config = dict(
    model='segmentation model',
    dataset="rendered roads seen from a driver's seat, with toy cars, trees and houses",
    train_examples=145000,
    image_size=64,
    crop_scale_min=1,
    horizontal_flip=False,
    translate=0.12,
    num_classes=12,
    output_stride=8,
    arch='mlp_mixer',
    norm='layernorm',
    norm_position='pre',
    activation='gelu',
    mlp_ratio=4,
    layer_scale_init=1.0,
    parallel_block=False,
    inner_norm=False,
    drop_path=0.15,
    patch_size=[8, 8],
    conv_stem=False,
    layers=14,
    width=512,
    label_smoothing=0.1,
    init='xavier_uniform',
    residual_init='none',
    optimizer='adamw',
    lr=0.0011,
    beta1=0.95,
    beta2=0.98,
    eps=1e-08,
    grad_clip=5.0,
    steps=19500,
    batch_size=128,
    epochs=17.2,
    lr_schedule='poly',
    final_lr_fraction=0.1,
    warmup_steps=580,
    weight_decay=0.5,
)
Rows from block 2, named by matrix and row number. Rows with one number belong to one neuron. Each number is 200 + 20 x the weight over the matrix's rms, rounded and kept within 0 to 999. All counts start at 0.
# fc1: MLP up (model.blocks.2.mlp.fc1.weight, 2048x512), inputs 172-257
# fc2: MLP down (model.blocks.2.mlp.fc2.weight, 512x2048, transposed), outputs 172-257
fc1.1765,211,217,210,210,190,203,197,195,192,202,168,199,203,196,223,192,174,194,157,206,224,171,169,187,171,200,198,185,216,195,206,207,219,208,210,179,175,220,198,182,177,192,199,194,189,245,229,188,208,144,167,194,194,232,201,186,170,220,190,211,207,164,216,189,168,180,184,213,175,201,173,225,195,215,207,180,186,176,225,225,224,202,237,191,188,205
fc1.1766,191,222,212,211,205,220,207,201,206,178,191,208,213,196,220,195,186,181,163,187,213,179,176,176,172,186,199,183,217,199,188,197,225,198,213,167,178,215,205,174,180,215,192,185,163,216,217,200,211,148,171,196,188,229,201,186,178,203,193,209,209,167,206,194,162,179,187,217,185,201,192,217,193,217,212,189,199,178,231,221,211,210,232,171,180,208
fc1.1767,221,223,203,184,186,209,210,206,188,199,184,170,207,175,252,177,174,180,162,200,237,181,171,196,180,181,176,176,214,220,196,201,222,184,193,205,172,227,206,161,184,211,201,202,194,219,236,206,217,163,186,221,197,221,201,187,185,222,183,234,213,184,209,183,167,187,176,226,174,177,175,225,182,216,224,204,215,186,243,219,204,187,223,168,160,190
fc1.1768,223,213,223,214,206,203,220,209,175,191,190,225,213,196,214,176,189,187,186,214,203,189,183,215,182,185,189,202,200,178,173,207,203,213,189,151,179,210,200,174,176,195,198,177,180,224,226,150,181,169,177,223,206,224,183,187,168,246,179,216,184,166,203,203,167,150,196,196,194,190,164,220,188,199,221,194,188,160,223,215,227,220,239,201,195,206
fc1.1769,210,221,212,204,208,194,188,228,213,232,228,208,194,194,188,179,185,186,196,196,223,158,178,220,184,202,224,201,235,217,210,220,222,203,177,184,155,197,191,176,182,194,195,200,164,201,211,250,196,172,146,201,161,221,223,243,241,231,214,168,202,203,201,179,186,192,220,207,211,182,184,198,206,199,182,205,177,187,216,185,177,218,216,204,208,221
fc1.1770,214,219,218,217,197,205,195,200,214,188,179,207,213,189,220,196,191,203,163,209,218,172,181,190,170,199,202,184,212,202,191,193,219,204,199,175,181,207,192,173,177,217,195,193,174,228,228,190,208,142,162,193,196,214,204,195,174,203,184,223,216,167,194,197,167,193,178,216,195,202,185,226,202,206,206,197,200,170,231,226,213,210,235,176,180,216
fc1.1771,203,227,193,209,226,191,182,226,217,186,215,194,218,203,183,215,188,171,198,185,207,162,174,194,191,189,196,177,182,187,181,174,199,197,181,219,190,195,151,171,180,210,210,236,170,186,213,178,181,175,212,200,222,231,184,206,193,200,195,238,185,223,208,180,184,205,198,214,169,196,199,195,183,204,189,209,167,184,232,209,198,223,195,190,214,179
fc1.1772,152,201,203,225,179,192,225,176,203,210,183,205,219,186,206,207,176,226,190,217,238,206,201,144,197,205,196,144,236,199,195,196,199,185,198,174,228,183,207,207,227,209,252,203,184,191,235,201,163,180,215,189,198,204,192,213,208,190,201,209,204,195,199,181,183,216,208,217,171,197,196,189,207,231,227,157,258,211,200,214,203,201,221,213,200,202
fc1.1773,194,240,182,180,179,180,228,205,221,182,207,195,210,198,229,191,173,202,177,208,192,196,205,188,218,179,161,184,191,198,192,190,214,174,190,174,171,215,183,199,186,193,232,215,185,204,211,197,202,173,173,187,205,189,179,205,193,198,185,188,233,215,228,219,208,185,211,222,199,198,182,202,204,219,213,207,200,200,219,207,202,203,228,220,213,191
fc1.1774,203,223,214,208,191,191,204,204,202,207,176,193,210,197,231,197,183,193,157,216,223,179,166,199,175,188,192,177,212,205,201,213,222,191,198,186,179,222,197,186,169,193,190,198,181,224,217,193,205,136,164,194,196,211,194,184,172,209,195,210,208,173,209,196,167,179,181,215,186,199,188,222,208,221,217,195,198,173,232,217,211,208,237,185,181,201
fc1.1775,220,235,203,207,203,202,189,182,207,194,209,223,196,185,184,206,196,206,200,214,213,181,208,185,210,171,203,195,201,216,192,186,208,208,205,163,168,194,171,159,184,195,195,185,181,196,239,199,189,189,194,189,207,240,220,209,193,232,219,251,217,207,224,202,184,182,207,233,181,172,199,195,178,214,216,192,167,198,206,198,196,220,218,154,209,192
fc1.1776,202,211,210,203,202,202,182,211,191,224,187,232,216,179,214,204,186,203,200,189,234,201,164,173,195,168,206,196,186,186,177,180,216,218,192,191,202,197,160,219,195,186,197,241,213,197,203,196,189,194,189,202,202,215,191,191,191,177,187,231,184,189,194,216,196,190,201,197,175,207,188,208,202,206,182,181,216,196,230,195,193,220,197,182,159,216
fc1.1777,209,238,210,189,191,194,223,193,208,196,200,192,219,197,235,202,200,195,176,221,237,168,165,191,186,181,195,155,196,206,220,211,209,190,175,178,168,212,185,190,167,205,189,214,177,218,233,180,177,156,187,196,217,211,199,193,177,226,188,223,224,199,208,193,143,180,196,236,173,187,196,220,198,227,211,197,196,177,217,216,228,212,228,174,185,208
fc1.1778,201,212,204,204,198,219,215,193,216,208,178,201,211,214,202,193,177,199,173,233,215,183,167,199,181,218,202,187,203,215,201,207,210,180,217,200,184,215,189,188,159,188,194,199,189,226,202,183,187,163,181,190,190,209,228,190,186,216,183,215,216,161,208,206,169,185,182,205,193,208,173,221,195,214,221,191,194,186,228,232,214,197,225,197,180,214
fc1.1779,193,240,201,199,185,192,214,208,204,193,174,190,213,186,235,184,182,191,139,217,209,173,179,188,163,181,188,171,206,203,208,215,223,189,189,183,171,200,190,180,177,189,186,201,188,241,202,185,218,147,175,190,195,210,196,192,168,206,190,210,216,163,204,201,180,182,186,201,181,208,199,228,187,233,206,194,201,182,247,233,209,202,240,199,195,225
fc1.1780,214,209,180,208,183,214,184,193,208,198,182,195,219,195,258,180,184,177,186,191,230,208,204,249,172,192,217,186,230,206,186,206,204,185,174,177,205,190,204,192,206,188,159,207,199,184,196,202,244,185,223,226,172,245,243,205,208,196,192,219,189,209,190,206,155,197,165,182,186,239,213,223,198,210,220,209,222,191,218,198,202,186,192,179,174,251
fc1.1781,186,188,227,226,199,226,219,154,250,177,204,192,212,180,193,223,236,209,185,222,196,177,195,154,194,212,182,203,169,186,188,197,205,203,195,166,206,171,182,204,190,190,233,205,196,233,176,202,195,200,195,157,228,189,173,200,204,189,140,188,197,186,188,190,186,224,213,197,169,200,210,254,195,216,237,172,177,192,229,212,245,231,218,194,172,210
fc1.1782,201,235,200,195,213,185,228,187,217,192,212,169,194,195,216,152,221,190,195,208,183,206,195,204,175,209,205,188,230,222,207,204,189,166,213,177,200,210,235,201,200,185,173,206,213,209,177,233,215,205,193,180,157,211,175,212,225,189,196,240,204,204,186,171,182,181,187,185,194,206,174,208,192,171,180,201,189,199,233,207,192,191,205,181,196,202
fc1.1783,203,229,171,218,204,216,205,150,191,203,184,197,176,197,194,151,166,194,199,172,191,211,173,198,179,173,178,219,232,198,196,162,173,183,228,154,206,196,214,191,203,198,237,202,186,200,209,201,164,173,211,238,186,200,234,203,174,220,205,233,181,185,209,180,201,158,168,197,202,206,197,195,208,213,203,188,223,207,256,215,162,221,198,176,201,178
fc1.1784,204,217,213,205,201,213,214,199,193,199,187,208,210,190,212,189,188,195,159,212,214,175,168,189,173,197,199,183,211,212,197,210,220,201,196,175,174,208,205,182,165,204,194,196,188,244,224,178,195,153,170,202,197,218,204,179,166,213,177,215,209,177,205,193,174,175,182,208,180,203,179,228,192,209,215,180,189,173,235,229,214,200,241,184,181,218
fc1.1785,208,224,194,207,198,200,209,200,205,196,185,202,215,196,236,196,196,187,158,219,221,175,173,193,158,182,185,163,217,200,212,197,223,204,204,178,171,219,193,175,160,211,191,198,169,228,227,181,209,154,184,209,215,216,193,192,177,211,190,206,210,180,214,184,157,170,177,226,177,203,200,228,197,207,224,192,192,176,242,226,224,197,221,182,182,199
fc1.1786,191,224,191,230,179,185,199,210,191,187,209,230,237,179,210,229,163,205,161,224,182,184,202,214,201,190,180,166,176,200,181,207,198,196,189,171,203,205,178,170,181,238,207,162,225,206,172,185,175,186,190,185,197,201,194,195,204,178,193,209,191,206,213,201,197,195,216,179,208,197,199,203,191,202,205,172,194,214,204,195,216,214,206,244,218,213
fc1.1787,203,247,192,191,197,193,232,205,202,226,189,173,214,199,229,205,192,194,154,223,199,150,190,182,180,224,188,176,192,222,205,200,229,184,209,184,174,184,184,182,171,206,189,192,188,233,198,190,194,162,166,163,189,190,206,190,152,210,190,215,224,159,204,185,183,203,184,204,196,210,191,230,195,210,219,183,189,183,253,232,227,203,224,198,209,219
fc1.1788,205,185,191,204,212,193,190,188,222,208,198,204,203,228,205,210,237,177,172,177,210,205,189,214,192,176,181,208,180,220,227,197,197,215,182,202,211,206,206,149,179,233,221,218,211,183,227,195,198,183,212,223,206,216,182,208,185,194,218,195,207,219,212,221,172,197,228,189,178,191,202,230,218,207,180,174,225,225,204,180,238,185,205,176,179,199
fc1.1789,192,231,190,208,199,192,215,207,207,196,200,211,215,198,198,205,203,185,192,192,252,182,194,201,199,170,196,173,212,188,207,192,205,166,176,201,190,214,182,158,199,199,218,201,191,197,218,198,190,178,206,225,217,228,251,189,188,202,190,250,208,183,198,192,172,185,197,233,185,188,216,227,201,204,197,202,172,204,205,187,208,226,204,190,190,190
fc1.1790,203,211,227,160,214,181,215,225,215,200,213,215,198,202,266,175,165,186,195,239,223,175,176,178,229,237,186,222,158,209,186,211,209,253,236,214,176,185,219,227,185,221,199,189,180,184,186,233,244,178,160,193,204,199,168,189,191,208,150,220,180,176,208,236,193,180,175,194,206,238,189,191,180,206,186,181,176,207,210,188,224,184,214,210,185,194
fc1.1791,203,217,212,195,209,200,208,195,206,195,185,177,216,189,215,209,195,181,171,231,171,195,173,203,187,237,187,191,200,242,191,234,215,178,203,202,187,185,220,190,185,195,205,213,199,241,190,197,175,171,169,205,166,201,197,195,171,209,196,222,202,160,214,218,184,179,170,216,189,173,175,218,194,198,208,199,190,176,241,234,217,214,220,183,204,203
fc1.1792,197,224,205,194,201,211,189,187,215,194,180,180,209,205,224,181,184,205,160,213,224,185,185,199,169,196,192,181,214,204,199,194,220,206,210,174,186,210,202,182,172,217,203,207,167,212,228,181,218,141,170,217,212,200,219,190,173,212,187,222,222,165,205,203,172,184,184,220,192,214,188,232,205,202,227,196,209,184,239,214,197,199,234,169,177,196
fc1.1793,206,226,204,203,198,209,211,191,209,198,170,198,216,194,232,192,182,176,160,199,227,178,171,201,185,198,197,182,207,214,213,199,209,198,215,166,172,218,204,172,170,206,199,200,190,224,206,193,201,162,174,191,209,234,215,193,175,219,191,222,212,166,214,195,153,170,186,207,177,206,168,218,191,228,208,194,192,174,225,230,213,197,233,179,172,205
fc1.1794,208,223,216,190,209,190,232,200,194,208,188,199,214,192,224,193,205,177,156,216,192,162,187,198,182,174,183,169,214,196,214,204,195,205,198,157,178,229,213,177,161,216,205,206,180,243,206,186,187,176,175,194,215,209,218,179,163,215,192,212,207,168,204,183,178,188,186,211,166,216,171,227,186,206,222,201,188,162,224,225,222,197,233,198,205,200
fc1.1795,198,247,198,180,200,205,216,203,213,223,166,192,212,169,240,164,190,168,141,211,226,172,168,196,149,187,202,183,196,214,212,216,217,184,190,194,175,193,207,168,187,200,198,190,185,213,211,204,191,155,187,189,204,222,224,183,159,207,186,224,203,149,198,206,164,180,180,218,181,209,191,216,192,229,217,191,199,169,234,212,210,207,216,173,164,222
fc1.1796,187,206,219,206,214,179,210,238,183,192,184,187,208,216,236,206,195,222,166,210,215,185,181,180,179,185,175,188,182,205,204,210,222,188,202,154,211,165,188,198,190,195,206,217,203,187,199,171,221,183,195,167,172,241,188,200,194,202,218,208,198,177,201,214,193,203,198,173,206,173,176,173,220,253,224,191,195,178,215,185,225,191,207,219,181,228
fc1.1797,220,203,190,207,193,195,219,177,163,202,201,164,199,169,238,178,180,170,190,224,204,215,191,224,184,185,190,203,210,194,177,175,185,184,217,227,217,218,206,205,212,187,226,179,212,219,187,193,208,196,173,213,224,197,211,189,169,179,219,201,209,184,235,221,212,188,150,191,205,211,173,226,204,182,225,202,219,177,215,211,199,188,201,206,167,190
fc1.1798,213,215,212,206,195,208,200,190,205,203,174,202,212,205,217,187,187,183,166,207,220,169,170,188,172,194,200,185,207,209,190,200,219,204,203,166,182,224,188,187,169,211,189,202,181,231,222,183,215,139,164,196,200,211,216,184,180,211,191,217,217,178,199,195,168,184,182,211,185,212,176,223,203,207,207,193,203,173,223,218,206,199,236,173,178,216
fc1.1799,200,232,213,210,198,200,192,200,203,201,186,189,213,191,228,187,191,197,164,214,227,178,178,192,168,183,202,181,219,189,199,195,222,206,198,170,179,217,193,183,167,193,182,190,176,221,229,182,205,138,178,211,200,219,209,193,181,205,192,207,209,165,202,192,167,167,187,216,177,203,186,218,195,211,219,190,199,173,240,221,209,207,240,191,177,205
fc1.1800,197,229,197,207,195,196,225,201,210,220,221,201,223,224,219,197,198,218,181,235,165,195,192,239,188,220,203,179,205,224,180,208,172,188,201,198,208,184,210,204,186,192,209,169,237,223,170,242,185,205,168,203,186,170,214,202,212,187,188,206,237,179,191,216,219,180,201,155,218,216,185,211,225,169,194,186,185,210,223,216,186,208,211,209,226,223
fc1.1801,214,247,200,214,233,207,195,195,223,190,191,199,195,221,212,180,196,202,207,204,208,177,191,191,195,204,173,189,233,221,180,229,200,202,182,176,194,200,220,184,216,210,220,242,175,199,200,186,180,172,170,192,184,196,202,222,164,209,223,239,218,187,213,213,201,200,202,212,190,189,207,207,222,197,186,211,221,216,221,205,160,217,212,176,222,178
fc1.1802,220,245,206,171,210,204,227,197,193,192,195,191,217,197,233,190,209,204,165,208,221,170,169,187,180,198,203,180,191,209,202,225,214,192,197,186,182,206,190,181,176,217,207,216,172,223,220,170,202,146,186,194,215,209,198,186,170,206,172,200,200,192,202,195,153,187,187,235,181,207,196,257,192,227,231,197,200,177,237,214,226,215,243,175,195,198
fc1.1803,207,189,213,199,190,202,216,206,191,206,190,214,188,182,200,189,217,209,186,193,206,178,179,182,190,218,236,222,215,209,242,243,202,212,197,203,188,185,213,195,193,209,178,230,182,185,200,211,211,199,195,150,173,210,188,230,209,217,133,194,185,209,199,173,197,191,186,188,203,214,185,192,188,194,230,214,179,196,203,175,207,210,213,180,202,217
fc2.1765,205,208,198,206,185,223,207,215,176,197,183,204,205,200,228,207,207,206,197,197,198,191,169,192,186,177,217,193,209,199,211,213,207,198,202,196,191,194,214,211,204,183,195,192,208,207,192,202,203,194,191,183,195,220,179,206,190,218,206,193,201,185,210,212,195,189,202,188,194,193,195,208,204,218,181,183,201,193,200,195,209,189,183,187,203,220
fc2.1766,201,229,201,210,217,221,194,190,189,172,191,193,221,215,225,196,191,205,194,215,197,189,146,189,162,173,212,183,226,190,206,227,226,183,205,200,176,201,216,219,176,204,204,200,198,203,207,198,226,171,201,179,185,199,208,221,192,208,181,202,220,192,197,202,196,165,181,201,204,207,198,206,193,218,219,179,206,181,211,208,205,187,215,199,192,214
fc2.1767,175,226,190,203,211,238,216,199,181,200,202,197,200,185,217,194,207,175,184,198,202,175,143,190,180,180,209,172,195,209,189,228,186,204,193,187,186,174,211,238,207,200,225,201,192,213,197,191,215,175,201,187,176,172,188,209,217,217,195,206,217,176,221,220,183,205,181,186,219,229,197,220,169,213,218,171,200,159,218,203,202,214,202,220,205,206
fc2.1768,163,230,210,228,191,232,175,172,201,157,191,206,217,181,233,204,206,166,225,185,211,183,211,190,211,197,216,203,195,210,192,208,179,204,189,169,204,199,212,251,201,207,224,183,220,196,237,181,191,206,183,163,212,197,178,204,159,201,196,194,206,167,210,209,229,183,198,190,208,161,188,183,188,213,236,215,220,182,198,223,195,230,204,211,209,228
fc2.1769,191,229,207,185,178,187,186,147,196,216,230,192,234,180,227,238,244,197,151,237,177,209,185,199,135,206,216,170,190,197,276,232,194,175,210,258,225,175,164,228,228,237,213,257,214,202,150,185,193,213,246,130,209,191,234,147,209,183,186,242,216,227,213,221,213,198,163,217,234,236,221,213,143,189,191,232,188,266,213,191,207,215,232,202,193,205
fc2.1770,200,210,206,218,214,214,209,195,182,188,190,188,210,210,212,202,195,222,191,198,190,200,170,198,177,192,216,205,222,193,202,235,211,197,203,191,190,215,219,217,191,197,193,201,194,192,209,192,209,178,201,195,199,193,197,213,198,214,183,204,215,190,190,205,196,182,194,193,204,190,193,201,191,205,209,200,203,175,210,210,196,206,206,205,193,218
fc2.1771,177,139,181,211,198,212,213,234,201,268,207,217,188,155,213,175,253,215,195,209,135,207,222,222,207,214,182,191,211,229,204,206,193,210,175,185,196,181,128,144,205,225,227,199,162,206,199,211,199,241,164,214,215,231,200,139,145,195,208,204,234,187,214,205,211,195,235,185,222,204,198,179,167,183,161,220,185,161,210,196,198,219,146,192,254,184
fc2.1772,134,201,199,184,261,201,199,186,149,203,217,173,188,195,225,191,234,209,218,175,187,198,167,224,175,234,195,180,178,279,208,208,224,226,235,217,214,208,223,228,190,257,175,197,191,205,228,194,240,212,232,180,229,154,206,227,193,255,216,151,204,239,199,216,209,208,181,189,194,212,225,175,145,191,239,180,195,234,229,215,226,227,167,199,207,176
fc2.1773,168,216,177,222,207,206,205,193,179,226,158,190,194,207,191,120,263,200,200,176,197,180,185,208,182,172,225,192,200,254,171,185,184,230,187,206,193,198,228,225,178,194,181,189,177,195,233,205,239,173,222,183,234,186,206,228,199,197,146,182,173,190,199,248,190,226,197,188,226,238,209,197,198,189,200,170,179,158,221,177,193,192,162,210,183,240
fc2.1774,196,206,204,187,180,198,209,196,189,201,174,200,202,184,236,200,190,195,197,175,179,199,183,204,188,190,211,203,215,191,209,228,201,180,191,203,189,224,219,225,192,181,210,208,202,216,187,194,212,179,175,195,198,186,208,206,196,207,198,200,209,192,195,212,197,159,187,206,198,200,202,214,193,202,202,213,220,181,206,193,213,194,187,214,182,200
fc2.1775,193,150,213,174,158,188,204,221,207,181,183,216,187,177,197,200,220,208,207,197,203,231,214,196,184,204,203,239,203,179,185,221,205,207,196,206,179,182,139,135,201,183,196,223,186,167,152,193,212,203,212,222,225,215,200,135,201,210,184,219,199,189,186,221,179,199,206,228,194,209,200,210,210,202,195,219,200,171,189,201,193,184,232,192,237,195
fc2.1776,181,218,205,184,229,212,186,175,192,187,216,270,184,237,190,173,191,227,245,225,201,227,211,246,198,216,209,187,189,216,174,223,193,206,205,228,171,223,268,144,169,235,189,190,182,193,208,226,215,205,215,208,175,204,219,219,225,199,195,201,236,167,207,215,209,176,193,211,177,199,193,216,170,175,216,200,237,189,189,193,207,175,208,174,208,198
fc2.1777,228,253,188,190,195,209,203,161,179,184,209,177,201,207,240,205,177,187,171,186,226,197,168,197,166,177,197,173,187,200,232,170,197,192,193,202,205,188,232,234,200,170,217,208,214,208,209,189,215,165,199,173,214,172,225,206,206,213,178,212,203,196,201,214,186,203,155,222,208,179,199,216,194,201,237,201,202,213,187,194,196,191,204,183,169,202
fc2.1778,199,207,171,212,184,209,198,205,168,199,195,201,215,208,203,195,211,209,189,194,182,184,174,203,202,223,210,187,214,203,192,224,203,197,212,205,213,188,198,218,185,180,204,215,201,208,175,183,214,196,196,192,191,196,179,202,194,218,189,216,187,190,200,224,196,181,200,173,210,218,185,203,205,194,201,198,200,196,219,213,209,195,156,224,188,208
fc2.1779,209,188,197,203,191,212,194,223,171,175,175,183,203,193,228,235,201,195,205,200,178,203,198,202,209,195,210,215,216,182,170,207,222,190,197,199,202,216,173,222,206,184,195,201,213,175,185,188,212,215,189,208,208,191,194,199,172,190,222,177,207,179,230,211,199,211,194,200,211,191,203,196,182,195,201,222,214,192,215,196,216,198,188,222,193,185
fc2.1780,199,191,211,204,197,231,196,177,200,174,204,174,202,175,197,132,196,225,188,170,160,211,214,208,188,182,238,181,155,208,162,216,203,194,205,188,249,207,195,211,201,214,190,188,223,162,175,152,207,204,191,146,220,170,200,267,199,232,184,152,172,190,191,244,206,259,195,168,190,216,194,202,158,178,211,178,198,198,240,177,180,206,216,196,205,216
fc2.1781,242,187,169,200,204,232,172,226,203,205,204,243,211,184,256,213,205,176,205,167,141,211,228,222,243,186,187,201,187,201,212,195,192,222,198,205,217,247,205,142,186,215,189,166,202,173,177,237,201,225,214,253,226,184,204,117,219,193,222,225,202,227,198,201,189,223,210,221,192,232,220,240,205,149,164,194,225,214,206,192,192,197,189,190,199,179
fc2.1782,147,228,159,209,163,179,190,178,186,206,185,166,184,178,193,208,193,210,207,202,172,205,209,211,190,218,180,176,195,186,184,170,192,200,204,196,209,222,241,207,181,175,201,192,194,199,208,218,204,170,204,238,237,197,196,184,182,194,212,174,196,178,218,220,188,174,219,190,225,202,191,170,235,235,216,179,209,183,191,224,198,232,167,211,179,195
fc2.1783,207,188,195,190,196,215,177,255,208,197,242,223,228,173,142,249,195,181,189,248,220,218,221,198,197,185,200,231,119,215,153,203,190,165,183,197,193,191,148,195,202,181,170,190,253,220,190,180,228,220,182,177,189,231,157,196,185,143,176,186,197,194,216,168,198,200,230,255,160,162,226,179,173,215,157,193,176,194,207,125,239,207,242,198,206,192
fc2.1784,202,211,186,208,202,215,203,204,176,204,194,199,221,200,226,201,214,205,204,197,197,182,181,195,192,206,207,193,199,218,183,215,201,202,199,205,205,206,193,211,190,181,199,203,207,205,199,175,200,209,187,191,206,196,186,197,179,210,188,189,203,190,195,201,205,174,204,211,211,195,201,207,199,203,207,192,198,185,203,207,194,186,193,190,198,204
fc2.1785,213,232,198,179,196,199,196,220,191,203,196,198,226,195,248,192,210,188,209,195,199,193,168,206,172,202,198,197,218,203,218,222,191,207,184,203,190,212,187,215,180,200,200,209,203,224,199,183,238,216,190,192,208,191,206,214,204,205,186,191,209,183,205,193,181,179,189,211,222,192,212,227,196,196,217,200,195,170,187,197,188,213,204,197,185,206
fc2.1786,193,187,208,187,191,197,191,160,221,194,181,223,192,168,224,211,199,216,192,223,206,193,237,189,211,228,166,162,168,190,190,178,188,216,209,222,169,211,212,221,185,183,172,182,237,232,238,183,159,223,176,198,219,205,172,199,197,185,202,201,177,185,210,191,206,203,195,204,186,154,213,156,182,190,224,209,216,227,193,238,201,197,207,196,151,205
fc2.1787,228,209,220,175,200,208,228,218,180,196,190,175,209,193,205,235,200,195,208,207,188,187,179,192,213,211,202,209,195,180,169,228,212,175,180,200,208,183,164,220,189,184,188,239,193,199,169,187,229,200,194,184,215,208,189,201,197,201,163,203,212,156,197,183,203,212,175,211,185,184,192,210,213,188,184,210,205,209,205,237,215,210,195,213,194,203
fc2.1788,203,174,192,189,246,211,209,236,233,199,226,209,208,190,176,203,248,210,183,188,183,188,169,206,191,210,212,197,187,262,180,189,211,162,243,181,207,157,170,194,219,244,174,185,242,219,160,192,221,214,205,223,225,239,168,203,219,208,167,190,193,193,205,213,201,252,193,177,242,193,226,200,177,207,167,197,171,241,205,188,194,229,201,171,185,213
fc2.1789,195,151,184,214,159,210,211,223,220,197,186,241,172,211,207,197,226,222,246,185,207,194,208,194,199,221,137,229,195,213,200,215,202,195,157,216,189,167,167,166,197,188,223,200,199,213,141,224,221,244,175,206,191,215,156,182,192,207,202,214,214,211,197,199,239,204,185,219,222,186,203,199,201,196,164,242,156,194,207,232,176,197,198,190,214,148
fc2.1790,160,194,211,197,254,204,182,171,168,210,166,185,197,167,190,208,223,229,227,128,174,215,207,173,164,200,210,180,232,172,214,216,201,179,183,222,180,220,237,155,188,175,199,137,222,187,187,207,193,227,246,191,180,207,158,208,221,186,189,209,201,219,192,197,206,222,222,206,185,177,185,230,183,164,206,207,195,216,169,223,210,206,196,182,199,219
fc2.1791,224,204,210,213,196,227,218,195,201,213,204,230,232,185,230,205,220,169,177,232,190,192,165,168,216,181,201,209,238,218,192,244,215,232,166,207,209,213,167,234,185,219,195,213,212,175,174,175,226,185,196,191,182,219,221,191,159,211,172,229,212,160,203,206,195,182,183,217,190,228,194,202,181,209,213,223,199,188,224,198,188,186,185,175,184,226
fc2.1792,218,224,204,194,201,203,206,206,182,177,200,202,196,201,231,191,200,209,208,174,184,188,186,216,183,177,197,204,207,208,201,195,204,199,206,186,222,213,214,212,173,185,177,211,202,182,207,181,241,164,197,205,192,195,203,187,209,223,205,191,211,192,194,210,183,197,192,201,207,202,187,223,188,206,225,193,207,175,220,195,209,170,201,198,195,213
fc2.1793,202,202,199,210,210,218,197,186,183,183,191,195,199,178,221,199,192,203,196,188,199,180,178,204,198,187,242,207,206,183,203,210,211,208,191,205,198,213,190,230,201,178,195,202,207,217,195,185,211,191,195,191,205,181,180,210,212,216,192,193,200,178,206,196,179,197,200,165,209,203,218,238,219,208,196,189,212,198,205,217,205,188,196,212,176,197
fc2.1794,209,231,203,193,221,200,182,232,178,208,193,176,250,184,232,201,215,188,219,195,227,173,193,200,194,228,231,210,204,200,183,220,226,230,206,219,196,214,165,232,216,182,215,204,194,216,172,168,218,171,178,183,206,195,205,200,185,197,186,217,203,173,208,199,204,182,193,210,233,181,171,204,193,192,218,249,189,190,206,179,176,173,180,195,193,202
fc2.1795,239,158,208,200,201,210,212,190,182,192,150,197,216,225,231,220,211,205,178,195,243,174,182,206,212,169,210,205,240,181,192,202,223,197,183,224,210,191,165,206,199,193,177,209,224,218,210,179,198,194,190,183,202,190,204,190,181,238,196,178,202,160,191,170,192,213,203,181,200,191,238,212,191,180,190,227,202,167,197,195,222,204,203,219,179,213
fc2.1796,231,232,177,157,190,200,211,179,174,177,204,164,242,198,168,220,230,147,217,201,186,273,216,190,226,199,189,221,190,215,179,205,196,171,188,217,187,179,219,218,180,160,212,199,233,202,163,217,195,233,180,184,204,227,201,213,194,188,212,173,222,215,196,212,211,205,228,205,178,205,239,193,222,207,208,212,220,235,183,201,242,240,227,207,195,200
fc2.1797,188,209,219,193,205,173,169,225,234,167,213,207,192,210,166,263,196,183,198,207,220,205,215,168,230,206,238,178,206,209,190,195,237,200,159,176,214,175,193,219,189,168,245,215,198,231,173,207,190,209,234,224,215,220,170,210,238,216,211,194,200,203,137,185,162,187,234,163,156,194,225,157,201,250,218,195,200,213,238,224,169,183,184,190,208,137
fc2.1798,202,206,204,197,194,213,207,182,191,187,197,216,224,210,214,203,201,207,208,200,192,183,181,196,176,185,207,195,199,196,188,222,214,196,189,194,183,223,197,223,177,197,200,205,207,211,208,198,214,183,187,181,201,201,195,202,198,220,184,197,221,192,194,202,191,173,202,199,201,206,194,211,171,205,200,188,209,180,207,197,211,198,198,205,197,220
fc2.1799,190,222,193,201,194,206,222,198,190,195,186,187,219,180,253,201,209,222,209,189,162,194,194,199,179,178,212,207,227,202,216,218,195,191,202,207,188,211,198,220,184,169,212,193,197,199,204,179,224,188,184,206,200,193,202,197,199,216,195,189,215,184,195,222,193,182,187,187,221,207,197,221,197,209,219,197,199,160,213,203,198,182,197,206,203,207
fc2.1800,202,123,158,205,130,214,210,183,203,194,179,201,167,151,247,212,197,174,207,186,223,160,230,206,207,194,176,179,215,176,178,180,202,244,190,207,192,193,231,157,175,174,180,148,209,192,253,244,190,204,217,213,195,175,225,123,228,228,228,204,184,238,211,247,195,220,211,206,198,160,214,155,220,220,217,176,157,173,189,199,222,229,174,224,205,211
fc2.1801,210,177,238,220,187,211,181,196,161,195,174,210,187,190,204,171,193,174,205,196,216,245,189,194,207,219,229,205,202,182,223,206,200,194,207,220,227,219,156,219,195,198,183,198,255,210,186,219,213,180,200,202,205,207,155,187,213,180,217,180,198,188,195,207,208,168,183,205,167,196,177,214,203,222,227,211,232,159,168,208,241,226,247,226,186,192
fc2.1802,250,259,205,208,216,205,230,171,175,183,208,187,228,198,214,220,184,199,199,206,218,207,179,204,189,185,200,190,198,206,230,190,192,183,215,197,204,206,216,233,190,171,221,207,210,221,203,170,210,191,164,189,233,183,211,209,183,211,188,170,223,172,196,195,205,216,149,229,194,169,214,225,197,211,225,191,217,198,209,181,223,188,201,204,163,220
fc2.1803,162,189,188,182,177,234,206,190,212,191,182,175,205,217,194,209,162,179,174,145,168,194,185,202,192,181,200,163,181,223,192,167,173,221,246,208,207,174,185,249,196,214,188,195,168,188,217,188,201,181,197,183,248,191,254,205,186,213,228,170,178,227,243,188,213,217,206,231,162,186,187,176,199,214,205,182,215,194,197,202,186,237,166,193,174,247